Weights of a small model that predicts nearness at each pixel.
Data: trained on larger renderings of crowded toy scenes, 90422 training examples.
Rows from block 6, named by matrix and row number. Each number is 500 + 50 x the weight over its row's rms, rounded and kept within 0 to 999. All counts start at 0. Numbers have three digits each. After the name is the row's rms in percent of the matrix's.
# short0: shortcut pointwise conv (model.decb.0.0.short.0.weight, 192x384x1x1), inputs 256-383
short0.27 083:474477488471481481474479472471479472470469478475464472472483471466463478475471469473479466469472481477473480471475471471470474475474479471474478479473474480468474466474473458473470463473474474486472477475477480462477480475471480474467477463468473467481481474470474471469467479475480466477473472483472477470467466472469470478469472467474470469477475468470478475477464465472475473477479
short0.28 072:508507512512507514513510511510514519512513512506511513513511511508511512514518516517510515518513511513509516511508509507512518512508518507515512513509510509515514511513514514509511512512509509518508511518509513515511515508515510511513506506513507511517509512518511511513512510515505508510510512518506513510508514510510512513518518509513510519509508510515516514520509508515513509515514
short0.29 074:492498495499500491495491494494494506486495490495497490493497494495509494496500501493492494485486485485503488489494496489497489494501497493492494494505495493496508503502487491491492506493499498492491486498492488490492485491497492489488481493519504488492489482497490485489496494484489494499499493498503492496492496488499500501494494498506498493501490487498500498484491495493499490506497
short0.30 080:481477473473475477478479473476478473481476488477477481479472475473471474483471474476476477481479478467474478467478480476475473477477479477484475474470464478471473475478486482480482480484478481478482473476475481475482482482472477478477488482470476477476475481470477482470480483481473473474475474473481473478480475482477480475476480482483477480482474476479469479476473478474480472477483
short0.31 074:498502502494498493501500497505499494500502505505497499492498495496492489498489495498499502501500494493496494495501500503497497502497497501505506496491487502496497498503505500499503508505497502502507490503498503501502495501495499503500517501496498499493497498489497499498501506500499491495495492489506493503503501503503500491502500502498493507497500497498499505509494496498503496498502
short0.32 095:440440444438445448444445447438443443439443447443441443442443440443442441446442443442447438441443442444444445440442436443448444446443445443441440443438435444441448443447450443439442442443443444446444444445445445445440444446444443441444446442440446445445445443439445445447443440449440440442443439443439441444441438445438443445444442441442442443444442441441443447445434446446443447443445
short0.33 074:520523519529524522528532525522523521516530522519529525524521520524517523523528526517525528528526525527521521525521526524524521525523522522526525531526523527524523524522524521526523527524529526521527522519527525523524525530520531526525525526523520526525528525523524524521522523525526528528525525520526528523527527529528523525524518527527526523528521521526520526519523529524532523524528
short0.34 060:511510511513514516512512512511511513511513516511513510509514513514519515513515513514512512511513512518516514511514514511513514513513515514508512512508513511515514511512517512511513512507512513513512513519513510511513516508515511509510510513515515512513510511515509510513512513513511514511516512514513513513510516511512514515511514513513512514512514515512512508512513509512510513516511
short0.35 077:516517521515509511509507513507507523514503506518512510506512515506514506509502508503526502516509508508521514515509504522509503511510512517505505518521522513516519512518509506511506512513507513522508509505508500519505506497513507508515507507522512503507503510516507501509515510512510514505515510505516519515512510505510510510512516510515510506509508506501519513505514515506506512518510
short0.36 081:520525521514523519516520524517515522522524519522523517520520526517524518515512518518521510515508522529522525524529512515521512510522519529510521525527526521517514524518511509517519530519518528513520532522523522523515520516521517513517513528523529525524509515519511518532517518514513527520527518515524521521510519522522519529514511513521520519522518520527514520516532521514515512523515
short0.37 137:557557554561562562557556558554559557560562560556559560561564555560561561560561561562562563564562559559557556562558563559557564559558560566559558558564558561560565562563564565560562557560556563559566560556560560558562556559561557560557559559565563556560562559558565559554563561560560560562557562564559564563562554563561567561563563562559564561560560559558562560559559558560557562562560
short0.38 089:457451454452458445453457458450445446460465457460464447455455461455467460464452446461451453454454456465450449452443450460451454450456448456456450458456450451456459458467461464451467454452452463463463455457446453452460465453449443454459460465460457447458455454447454454458452454451454458456449455465458456464455443451457468465449461454463451457463450458461452457455455458453446452465457
short0.39 079:478486477490483485475478481481485490486475480480483476477475483473490487479479482482486473485479482475485481482478483479480477478481483476490481489484478477480482476476476484478478476477483493481474485472481479482479488482483479479483479496493486480471482483483489486478484477490483485482482481476479485480478478481479484487475476487482483481487476475482485490479483490482481482479480
short0.40 080:473477466473481472478478476472483474474480474473484479481473478469478481476495480473472479470472482479473463471477484471479468472476476478471475472474477476484476483479468478482472474476477476470469478479470475477472472482474479472470462473477484479483473474481471475485472468478463472478475474476475472475474483478483460479477479479474477480481466479480479468471479477479475474475478
short0.41 083:472464471466471466472463473464463470483459470473471472466472468475460470476463470469479472473475475481462471470470465478472470475462468472464464466464469468467476470462468473471466466478473473467470471472469476474463469468468470478471475470457472474473467471464458472477460471471463474465469468460465466473473467465472461461477471462474467476465467466464466471470464467465465461466471
short0.42 078:472468482468470465470471471466470468472469466474479475472481474474471478474469477473471472474473469478460469482469473480475472476467475470467474472473473471472472470473464475473475462471470481475475463473473478466468472473479479482481473474468471475479475468472473474471469470466468483474471476465471473471469472470478470457468474462470476476479474469471471468479466470470468468474467
short0.43 233:432434427431431436433431431429432438429437432427432433432429431431425432431439437434428436432435430434430431432435437428435438434434429429429432428425430433440432434434433434431431430435431436433429431434427430436430435429434434432431427428430435433431431437437432436432435429436429431433432433434428427432434434434433429433434436434426427432432430431434435430433431428435433432429434
short0.44 073:485477477482478473482480479483482480484479484478477483483475480480476476483477484484478483482478478471478478480483481480478486483477486481482475477483479481479484479478484484482484483483474476483484473480477478480480482481480481487479483477480479481480477480483483476484482482482476476479478477478481479483484479482481484475483488481484479480478478482483481482484486481477481481480484
short0.45 097:448449449449447446451450450451452451455453451451451448453447455450455455454454453453450452451453446445451450451453456449450457453452451450452451450454449451453452452451451456452451445451447447453454445455444450452453453450454454453453450451456447452451450450457454452452449451455449453453447454449449454453454454450454455453450458452454452449451450453454454450452454457452450455450453
short0.46 080:523515517509530528524522519520520513514524522515525520521517514523521511510517527513515519521519515512518514525526519518525514515517522520515519517506510515508510522513513514516513525521520521510512522520513514511518523535518518514516512519520516527516514516514515530513528515515526520520525518514525518513516520526510505519518506511513519513518514526519507515520516508523530514514523
short0.47 085:532536536536540536544535536535535533531534533538534534538536537535542536534536534534538532539533540539538539539533528535534536539532531540535526543532533531531535530532533535538543536532541532525535538534542534539538531531535534532538537542536535529541533535540539533531535535531542533536537545533537536533530534538530533536531525532538539531540540537534532542527525535539544537539530
short0.48 076:508509513517509518506508513512518510513511511502519509516513505507504508513509510518501513514510520508507512511506517515511520506515513506515510514513510512518505517507508517518517509508516507517504520505507517513507520511511513519516500509520517510513514508514513516516517511511506510514513516518502519512514510514515511510522509509507509507525509508512505509521514507506509508512515
short0.49 073:513518516511510516517518510508507510505511516518507509510513517504515504517498505509516507517510514509513518504514507516511492514513509516522512515504505515500509509516519508507517513510510513510521507498510509504511515521506514508506519515511501507512518510500505510495513515505523511508510504520510510509513500519507505520507503510514500509516507510504506507505511509503516504517512
short0.50 208:429431427428431434432432433428431426431436435429436430439430433433432430432432431434427432435437432435427433433431436431440434436433428433431429429432429435439430435433438439437438431429436437437433434439429436431434433434434436432436435433428438434430434433430432435440431432433430436434430433435434427434434431432438430434430434431428434431438432436437430431437427433435431434429431
short0.51 085:532527525523517520523532527533516528540527535537529528519529517528527524532524520529528533541527531529516532526524522532522528524514533540532532529517515525517528526534533526520533532535520529527538526525530535530541522530521518536531534535520518523531522529525518528526523531519524524522515529528530527527532526528532541526535522516536523531515530521533522529522524528523519517529529
short0.52 116:548558551547562549554549550557553545547555548555549551549550547549536560556555550550551564537556550553544545550548552543559554552555551547545558538552551557558539557561550547546557556555556546554565547558554554551549541551546546555549553543554558554554551554547550546559551555558556548558544547555558541551552551553551545540551546551550550556551555556556556554557553551560545553551555
short0.53 078:520523513508513523519522506512511511502507515513512513517511522507519506509510505511514510512512513514505523503518515512520493518510508513519515507510507520514511512520512518519509513507521520507522516500516512496511506509512518514507514516506518503510516515509504511496510523507516520510516510522516506510515514510525506517507496513509506502516507504504505506495512511508514510504507
short0.54 064:466468468469473473468470473464472470468467470466465469463464464469473470470469467469468467467469469469472467467470468466467471468468472467465465466464467467470477465473469471470469469469469470471470469474471465469473468466471466468468464468473473470469470468469467470472470468468466468462476471470470466466465470467468469470469470467468466468471468469469467471471468470467466470470464
short0.55 099:546549551553550550551548551551550551554554548552554550552553554553556552546554551550550549556551557557554549551550546558550553549550548552551551552556552551551549553549553552550554548547549550553549553555550551553547553550551548549552552552553554550553552552552552549555550548555549552550552552549552553551547548553552551551552551550551550553553551555551552552553550550553551555555551
short0.56 057:492493492494496500495496498491497496495495497490492494490491491496499497498495494494494494493496495493498495494497494492495496495494497493492491492489491493498502492497498497496494494495494496496497493500496492496499496494498492494495490495499498497495496495495493497496496493495492493489500499495496491491491496494494496498495498494495493495497494494495493496496494497495493497494490
short0.57 124:554563558562555564561557556551562563554555552556559557561558556555552561548566558552559552558558563554562555556559558560557560558556556552557557552570562558564554559555554555556551549552561558558547559554553551556552558560561556556560550551554567551561564556563557558551556556560552560554552562555556560555553556550561550551556556561556555555570562554553563554563558562558555565559554
short0.58 075:508518516517510515514513516511506504510527515513519517518521524514514515506513515520501509511513516514514506517513522514513511515509509517511513512511516514519506520517516514510512507515506518516519520526505511517508518521522511521513513509502519518519524513509527514512516512514527513524510514517513523515505509518511521517516511511509515513522516528516516508522509510512514518508511
short0.59 149:564565563554555559568567561565557558563564561566572564563566561564562564564558563566565566561560569568560561561561561565565561565559565560563566561557559560558553565561558560557564561562567561562566563561564568563564559562561563565561565564558561567562556562561555563564557560564560565564561560557564554564561565566566562557563562562567568559565566563564561561560560565565560559561569
short0.60 076:496491491492495494491487491493490481497495489496495490496491492496492488487483488493494488495487490499492491494494485483492487489493496498486487497493494487489493490488491490497481480493491492495487492480496493492488499490495494485492490497496494488498485489493484493484497491485498490493491495495491498493491485494487492494497483492493496484495488491483486493484490492492495482496493
short0.61 074:539540541538543546544545541541538541541539545543541540544547544535548545541543537542546538545543542550546546540536537545540537542543545546541544542539546541540539542538546542539542539534544541538539545545541542540541543543542538536545541543538546537546541541539535538540540542545540542538546542545541542540538541540541544542540542540547547544543547540541538537539542540541537543546541
short0.62 168:430431434433431434433432435430433433432433434432433433432434433436434433437430435432433433437437433434433432436432431433440437436432433435432432433432427434434436435435436438436435429434433431438436431437433435434433433433436434434433434429433432435432433434435434436437431432435434432436433432435433433435434433434432434432435435432432433435434434435435434434437428432434433436432434
short0.63 094:545537538540542539540537540542534538541538543539541542535542537539539539542532541541540537543542535544539539542542535541544538542537546541540541542546541540538540537536541539538536539542538537539538546538543541539541539539541539539543538540540542539539537540541543539542539539544541538540542540538542546541538534540538544538539537537541543539531540540537540542541539539542540541541541
short0.64 125:444448437443442445442443443446444441449444446443446448447441443445444441447443445445444447440447446442441437445447446443443445447443444446441447440442443444444440442445447442442444446446442446445447446442443443440444447443444444447448448445443446446445442447442442444446446447447447442445443443445447445444443446446441443442446440446448447449447441447441439447443447447445442442438445
short0.65 150:432434438436434437437433438435435437437440437436437436437441437431436441441439440438438438432435432436434434438433435433439439439438443431438433437436432437441436438442435436434438429437435440449434433442435437437437445434441436439437436435438433437436437433439437436434437439437432438440436433437435440440435438438430441438438445436437434436440436438436447433440434433440440436440441
short0.66 077:497502498494500509494503500504502493507505501501499502505503498501494500506506500499503510504504499500493499507497512501502508502501491503501505500501503508508488505503502506501510502502500508508505503503498502503508508501500508508514509504500500504505504510506501509497496508510500503507498509502504500499501504503505504502503507498500502509508507504500506500504498504506502498496501
short0.67 076:467468465469471474475471470471469465472476471469467469468476470471466474473477473468460476461474478480476468472467476473471476474470469477458469470467475474474468467470473467469469474469473467460468478475473469471472468478469474470472472467468471469476482474467468472468465473469469468472467471483465472469474476474469473475471473472468475467469475475469473469478473467470472467464468
short0.68 161:567563565565563567566563567568560560566562563573566562560569564564567562563559559566567559565563564564570562563564560571566558561567571568564562567567567563562566564563564561561564561563564564564564565561569564567561562563563560563566568568560569562568562563563563564565566564562566568561564567557566559565565559565562569563561559563571569560565571561559562565559564566562559561565564
short0.69 111:555557561549561558555554553562558567558548553553554560561557559554559548556555560554560559566555554556554558555560550556557555563555558558559560556548558557558552562557554551557556564557566554558558556554553561554550547545557558553551556552559564557550550555556546554552555561552555558559558551560559549552556562552558545551558555559564558558555559546551562557548559560558562548559559
short0.70 072:526529528525534534530535526531531530533532532533535528533536533536526530523526530529529537534533532535527533529535532530533525530528520534531535526520528530525528535532532538530533529526537531523537540521537541528529525529527530522532538540520536524529532539524521529530526532536529531536530526534525524531538532526537526537526527529531534531532529525528530531520533530530529525530533
short0.71 090:537538524542529534534535535538546532540540537529541537543525531537534534536540544534529543542540547530527527537537538537542544538532535523537538530543541537541529535530542539543540535542539532540535540537541535531529541538533541543533535531534537537536533538542538539540533535540530537536525537530539537533540533536537538533537544545533534544546531537535537537543536547540540538523542
short0.72 090:542539527523533530529532530540528520536532534534534531536525527535532526531531525520530531531528535528525527530534529523534524528528530538534527524524522530517528531532522527528530531541535536522533533536530535521537527538520531538526540533526521532532528530517524536524527534521534535530527529523540525533536528534532533532525518530530521528529524542535522532521527531527531521526534
short0.73 221:427430435433429433433429434428429432428429432433431433431435429433432428432427433433433430436438428433432434433431430433437434435430432431431430432434427429432432434429436434433433432431432430433431432437430432434428430434437429429429432428430433436430429430431433435437432432434433430430434430431431430433429427431428431430434434428432433433429434433432434433438428428432430435431431
short0.74 161:440434430434431431434431436435436439438438438429434435437429438433437436436436439437434438436435434426431433433435435435435442437430436434434433432438428435434440438436436439435435434438428434441436427439430435435432438435432438440435434432438434433435432434439437433430435433440428432437430434434438435436438437436434439430436443434438430437438430435435437438436434437435439436435437
short0.75 068:485489496496491495493490497488492500486498492492491490487493492482492499494491498496492490490491486491493488494490489489494498492497507485494484495494491491497501491496494492486493480487488496510490490498486486494488506486496488493494482485493492490493496490496499491493495490499493489491491492499482499497492487493486501497492499489494489492496490497494503495499492485492489498501499
short0.76 136:439435440441441440440435437434435441438434439434436435437441442441440446445440438440436436438442438447441442437437439437442442435442439439428435434439443437439443441435446441441436434435438438438437433451435437440439440441441439437440435437439445440443441440443438435447435437445437438440441440446435434443437437433440438437437442439436440436438438442439437431440440435438435442444438